From a checkpoint of a small image captioner: 7.46M parameters, encoder layers 8.
Rows from block 5 of the image encoder of a small image captioner, named by matrix and row number. Rows with one number belong to one neuron. Each number is 128 + 24 x the weight over its row's rms, rounded and kept within 0 to 255. All counts start at 0.
After each neuron's rows are labels from the 100 images, of 14848, where the neuron reaches its highest value: "strongest on" is what is common among them. Only what is clearly more common there than usual is listed. The data: flat shapes of many kinds, plain or patterned, on busy backdrops. In brackets: how many of the 100.
# fc1: MLP up (encoder.blocks.5.mlp.fc1.weight, 960x160), inputs 0-79
# fc2: MLP down (encoder.blocks.5.mlp.fc2.weight, 160x960, transposed), outputs 0-79

fc1.92 [105 142 135 114 145 114 126 147 125 145 112 125 115 135 111 103 134 153 147 132  75 138 154 114 144  81 118 108 139 166  87 131 119 147 121 139 137 108 130 139 176 131 155 100  99  75 122 106 108 131 113 158 158  85 133 151 141  98 131 145 124  98 144 110 134 122 134 216 134 185 119 124 152 153 135 121 119 165  80 144]
fc2.92 [ 98  91 122 150 123  91  97  97  88 157 145 156 120 147 135 116 113 117  91 152 161 116 129 149 120 146 163 128 131 143 134  94 105 169 182  90 150 178 122 157 123 121 106 122 133 139  80 137 143 156 173 136 150 118 141 114 135 132  61 166 141 144 128 137 125 119 174 110  77 127 124  88 113 124 134 131 148 110 154  95]
strongest on: green shape (97); count: five (43)

fc1.381 [ 92  93 127 121 103  87 131 129 127 129 114 106 173 134 128 132 139 143 190 150 136 148  97 117 164 148 142  92 143 139 127  96 121 104 154 127 131 148 109 101 132  79 117 116 151 109  86 114 153 154 158 150 157 115 148  93 110 104 105 135 103 137  98 118 129 150 143 109 141 184 126 123 121  70 143 124 150 144 141 106]
fc2.381 [176  99 151 133 103 133 109 130 137 119 113 119 150 111 121 128 172 138 135 143 109 108 146 150 138 150 121 117  90 104 147 102 106 162 143 121 162 102 163  77 138 133 136 144 131 112 116 118 119 122 105  97 140 132 108 102 141 130 199 126 101  79 126 160 136 123 123 117 156 142 137 155 121 167 171 151 129  96 146  99]
strongest on: teal shape (58)

fc1.717 [142  79 141 118  99 115 102 123 121 157 124  85 154 139 116 111 119 140 180 141 124 137 146 129 108 133 123 162 132 130 169 128 115 121 125  82 122  96 137 154 158 111 154 151 137  80 139 128 161  98 128 129 103 111 109 115 120  88 146  95 124 105 125 111 166 112 123 125 109 161 147 157 149 141 121 158 150 123  97 166]
fc2.717 [148 114 109  97  91 195 152 139 129 125 161 135 104 132  84 120 108 132 134  89 123  86 112 128 129 136 185 141 131 126 123 136 121 179 164 122 134 134 147 125 143 175 117 126 124 179 174 107 137 130 102 126 124 144 149 144 131 104 133 153 130 116  97 123 102 113 112  99  98 162 100 122 136 104 133 114 153  93 102 118]
strongest on: red shape (80); its colour: red (57)

fc1.445 [124  92 126 125 105 115 157 116 104 123 104  34 105 134 109 123 119 123 144 136 103 143 170 122 103 109 109 143 129 119 140 140 111 125 131 127 147 170 127 116 130 145 116 102 143 114 131 126 143  79 104 142 121  62 138 140 117  99 110 127 143  49 111 122 113 100 124 138 103 100 121 166 152 146 130 134 141 155 130 153]
fc2.445 [ 98 133  85 142 119 109 128 115 101 153 158 119 116 115 106 106  98 115 109 175 148  60 128 157 114 128 164 137 141 137 116 157 151 134 160 107 136 134 102 186 147 120 124 139 112 105 118  99 125 154 110 131 113  91 110 114  67  92 109 147 127 115 139 119 143  94 100 123 120 198 139 126  76 105 118 135 118 166 124 134]
strongest on: red shape (44); flower (43); count: five (43)

fc1.21 [105 116 132 158 165 129 101 128 109 154 151 108  93 132 159  99 127 140 169 126 168 134 104 104 146 125 107  86 131 157 128 137 131 149 164 156 134 144 117 155 123 129 133 140 171  68  91 160 149 134 150 108 163 159 146 168 107 120 146 159 129 144 113 125 102 158 126 150 127 155 123 107 158 164 117 133 124 130 118 139]
fc2.21 [111 127 139 107 162  94 131 105 152 129 151  98 115 132  81 102 129 125 124 137 137 114 112 145 131 161 167 120 136  97 141 129 116 108 119 124 134 126 136 167  99 171 120 182 100 139 161 126 123 118 140 117 120 148  82 145 120 190 129 107 141 132 109 132 185  99 146 132 144 110 116  80 155 138 100 134 130 136 189 124]
strongest on: teal shape (81); its colour: teal (26)

fc1.258 [125 154 123  99 102 121  91 135 108 120 101 178 129 132 167 178 119 114 176 146 144 127 107 155 134 155 181 142  63 100 110 135 148 152 155  79 159 105 126 105 104  97 123 129 174 136  80 125 102 142 149 110 120 131 142 109 103 109 133 111 140 156 119 167 124 130 139 126 115 116 109 136 159 130 119 131 145  95 148 105]
fc2.258 [137 150 106 125 122 125 146 104 143 151 153 135 112 105 100 133  91 108 142 161 119 128 117  96 120 145 130 132 110  86 131 121 141 152 162 114 171 127 157 130 117 121 101 125 123 120 129 103 138 134 157 147 111  86 159 112 110 128  83 123 124 135 122 150 160 124 162 131  95 127  78 116 139 137 111 125 117 131 173  97]
strongest on: red shape (58); count: five (38)

fc1.156 [125 108 133 154 140 133 182 175 120 150  93 105 191 118 103 119 121 152 125 159 163 120 141  99 123 111  85  94 120 158 115  89 109 117 118 136 161 165 136 123 147 104 140 105 106 119  85 118 157 145 125 168 166  82 134 122 121 122 103 139 111  99  98 139 116 127  97 120 105 174 181 136 112 149 154 108 116 133 130 127]
fc2.156 [152 128 134 102  94  94  88 121 141 121 180 118  86 133  98 103 134 118 192 135 101 127 113 177 131 137 159 162  70 108 165 136 119 162 120 129 165  94 162 183 164 132 105 143 129 138 108 157 151 181 120 112 114 134 114 139 116 115 138  87 103 100 123 127 112 101 132  82 113 160 137 138  93 113 146 112 137 109 131 106]
strongest on: teal shape (85); its colour: teal (39)

fc1.433 [139 132 150 127 139 147 168 144 123 144 158 123 106 131  96 100 124 158 123 118 128 133 146 136 143 112 133 141 112 155  96 149 131 125 147 117 136 132 141 116 193 122 158 114 105  87 165 129 123 135  89 130  92 167 143 203 127  96 129 148 123 116 171 144 126 131 137 163 109 140 108 127 130 176 134  72 118 141  98 131]
fc2.433 [ 97 132 177 131 138  96 126  98 131 137 172  94 124 152 122 127 116 117 133 129 155 109 168 136 111 114 134 119 150  90 143 144 103 175 150 138 155 129 126 168  81 150 125 110 138 101  95 100 115 158 134  77 114 159  82 105 119 158  60 193 182 152 128 143 171 129 161 140 111 121 145  89 135 117 116 128 150 142 106 141]
strongest on: green shape (69); circle (33); its colour: green (32); heart (31)

fc1.418 [ 83 124 132 102 116  94 147 115 119 116  92 121 125 114 129 117 123 152 187 123 116 145 108 124 151  97 140 102 116 105 130 116 161 146 155 122 148 178 131 128 125 103 103 130 136 140  92 121 121 124 105  98 169  89 154  77 110 104 125 119 122 125  76 102 105 117 139 115  99 169 148 107 110  86 135 150 142 125 129 111]
fc2.418 [188 179 138 146 120  86 118 181 156 112 121 117 105 141 152 146  81 140 178 161 143 114 119 134 122 151 126 153 138  63 136 131 120 135 155 110 144  76 152 142  91 128 113 172 131 109 124 114 117 161 168  85 121 107 109 116 121 110 104 111 120 144 132 110 127 127 145 138 136 139 146 120 151  87 129 129 145 167 166 118]
strongest on: red shape (93); its colour: red (32)

fc1.471 [121 132  94 137 102 139  91 176 142  95 101 121 131 123  79 134 107 135 143 129 112 110 166 177 126  82 148  91 151 122 154 118 136 171 115  90 150 139 155 146 124 113 169 138 128 138 102 159  76 151 117 121 186 110 125 118 134 133 144 112 124 119 114  92  62 116 109 155 100 130 140 123 127 165 110 134 140 135 126 132]
fc2.471 [123 116 155 118 149 130 135 125 186 157 100 117 118 118 156 133 123 126 106 150 110 138 122 120 120 156 150 110 103  93  86 139 129  79 119 139  88  66 187 137 146 150 111  89 135 121 120 114 101 122 171 154 137 172 136 139 111 155 122 117  95 112 162 143 161 159 126 140 131 114 141  71  83 125 125 114 148 146 122 106]
strongest on: teal shape (47); its colour: teal (31)

fc1.115 [113  86 146 139 147  92  88 139 161 147 139  92 156 138 125 103 127 146 112 143 143 135 134 126 165 124 127  86 142 170 119 118 100 113  90 132 139  90 134 148 133 147 130  87 120 121 118 159 122 152 150 149 175  89 136 168 141 102 109 172 117  97 156 143 133 127 140 223 166 130 118 107 112 192 149 116 129 167 126  99]
fc2.115 [126 125 121 177 103 128 107 125  85 126 185 174  86 133 122  98  81 118 176 132 116 122 144 143 108 137 144 135 120 133 163 126 106 125 173 108 135 166 116 135 117 119 112 174 144 133 115 118 115 136 134  91 107 110 131 131 123 115 118 145 162 164  65 150 127 119 165  78 110 175 122 121 131  76  90 150 122  87 163 183]
strongest on: green shape (87)

fc1.379 [134 113 124 115 138 134 126 102 122  95  88  92 159 147 119  84 198 123 131  93 115 151 150 138 156 111 136 140 102 107 156 124 133 142 101 101 140  93 111 154 152 102 113 132 160 150 134 118 131 126 119 137 137 109 130 130  94 119 128  84 158 149 123  97 122  92 126 104 100 144 152 112 142 170 140 167 123  80 100 114]
fc2.379 [144 121 103 162 113  97 126 121  70 132 146 178 111 109 101  98 103 134 122 142 124 126 131 136 143 103 173 142 113 103 155 122 137 191 132 155 190 159  92 135  96 110 106 171 110  99 131 125 127 120  94  61 121 137  86 145 134 113 104 142 181 188 120 132  98 121 141 101 145 173 124 128 137 120  92 119 147 119 143 100]
strongest on: red shape (65); orange shape (45)

fc1.588 [101 142 138 119 111 116 106 152 106 123 135 144 111 117 154 160  86 108 103 125 159 117 132 161 133  80 123 108 116 141 140 132 163 156 148  97 110 132 107 121 161  99 146 122 175 129 120 200 123 127 128  93 145  97 147 185 143 108 128 148 131  87  69 135 122 128 113 130 129 128 117 128 131 222 125 144 126 158 126 119]
fc2.588 [115 107 102 108 142 156 159 108 145 135 117  88 122 100 114 110 188 127 103 115 136  99 134 118 111 127 131 130 150  88 136 121 158 129  93 152 117 139 157 139 106 148 136 137 125 113 119 128 136 118  66 106 126 163 118 139 116 156 166  83 115 137 208 116  84 116  84 105 110 124 115 121  92 138 112 136 118 165 113  95]
strongest on: green shape (70); teal shape (47); its colour: green (39)

fc1.454 [127  99 143 148 161  75 121 102 136 103 124  98 137 120 118 103 130  93 130 100 149 149 122 119 141 119  80 144 118 159 150 105 145 109  88 111 122 131 128 121 198  95 133 102 163  82 143  99 138 120 134 103 156 102  85 129 139 149  95 148 145 146 163 105 132 122 130 161 128 110  99 110 114 150 127 174 162 165 132 155]
fc2.454 [112 106 114 159 139 131 132 122  99 126 104  85 115 123 106  80 104 136 110 139 145  98 127  92 113 150 101 112 151 147 120 127 100 103 100 164 114 133 113 143  82 134 114 124 171 108 126 156 137 172 165 146 152 133 118 134 160 157 103 165 141 108  68 134 162 166 169 183 131 111 111 149 170 168 149 137 162  97 171 144]
strongest on: green shape (78); its colour: green (32)

fc1.575 [125 112 102 133 162 149 213 162 105 143 165 124 119 110 158 160 147  95 104 163 120 130 128 117 118 138 103 186 122 129  78 111 165 133 118 129 121 103 126 131  90  69 136 144 128 145 123 112 105  97 158 125  57 187 146 165 155 135 127 136 113 121 129 127 104 143 136 113 103 139 149 123 195 140 137  99 116 120 131  80]
fc2.575 [127 103 111 124  97  82 105 129 117 130 151 135 140 119 140  71 143 138 115  92 123  88 132 134 127 125 122 155 119 132 209 128 106 171 138 118 105 108 110 112 136 137 124 130 129 114 153 124 126 120  99  76 124 104 131 141 122 102 141 129 155 118 106 114  89 130 124  62 145 131 123 127  89 158 139 114 129 147 153  97]
strongest on: red shape (52)

fc1.673 [120 123 140 122 163  99  97 105 155 139 138 129 137 139 135  93 144 141 105 134 121 122 154 125 153 119 142  77 144 138 118 101 107 153 105 115 135 102 142 141 159 149 136 126 105 118 145 167 122 137 140 144 183 117 133 162 149  85 133 122  96 104 160 128 132 149 114 194 156 144 122  97  98 210 139  73 127 163 100 122]
fc2.673 [121 101 156 157 140 154 122 148  78 118 169 153 118 138 147 118  73 130 147 118 132 138 127 132 131 169 143 138 125 166 165 121 109 117 167  94 136 170 127 105 125  96 132 105 135 132 114 116 125 107 165  83 112 135 155 112 118 113 109 152 177 145  69 134 130 149 142  76  95 136 122 113 164  76 114 130 124  94 166 155]
strongest on: teal shape (79); green shape (48)

fc1.366 [112  70 112  99 194  79 177 133  90 133 124 109 141 114 130 100 143  94 127 130 104 124 139  98 127 117 105 154 126 156 113  89 118 150 106 119 123 104 130 141 162  79 109 121 149 104 138 122 145 107 142 127 128 183 131 134 148  81 108 141 126 110 117 115 116 130 128 133  88 106 133 135 116 184 120 155 125 105 111 120]
fc2.366 [101 135 137 123 128 153 145  98 142 141 117  95  95 139 113  96  99 125 122 124 141  83 106 130 138 150 106 119 176 132 105 113 100 141  87 103  83 193 111 145 100 176 122 133 140 133 125 121 154  84 109 160 134 112 127 149 168 145 128 144 174 105 143 134 144 133 121 175 120 121  94  85 139 123 143 118 119 159 125 152]
strongest on: green shape (82); its colour: green (39)

fc1.749 [101 137 134 121 190 117 131 135 103  78 118 108 133 141  94  94 127 111 138 126 115 172 108 147 195 142 144  88 127 126 128 116 136 179 140 119 168  87 143 178 149 141 151 114 133 120 105 115 128 142 151  75 168 160 143 135 123 100 150 150 148 132 149  76 135 136 110 153 157 139 142 106 103 163 135  79 169 137 161 141]
fc2.749 [142 116 147 126 177 134 160 109 146 132 171 133  97 118 132 122  90 130 126  94 110  97 125 131 126 111 162 135  91 125 138 161  56 106 127 150 163 113 160 137 129 128 135 179 123 134 127 130 140 132  93 127 124 161 110 132 121 171 119 130 112 156 129 153 155 117 158 115 110 100 143  82 148  98 113 126 136 123 147 169]
strongest on: teal shape (69); blue shape (46); its colour: teal (35); circle (34)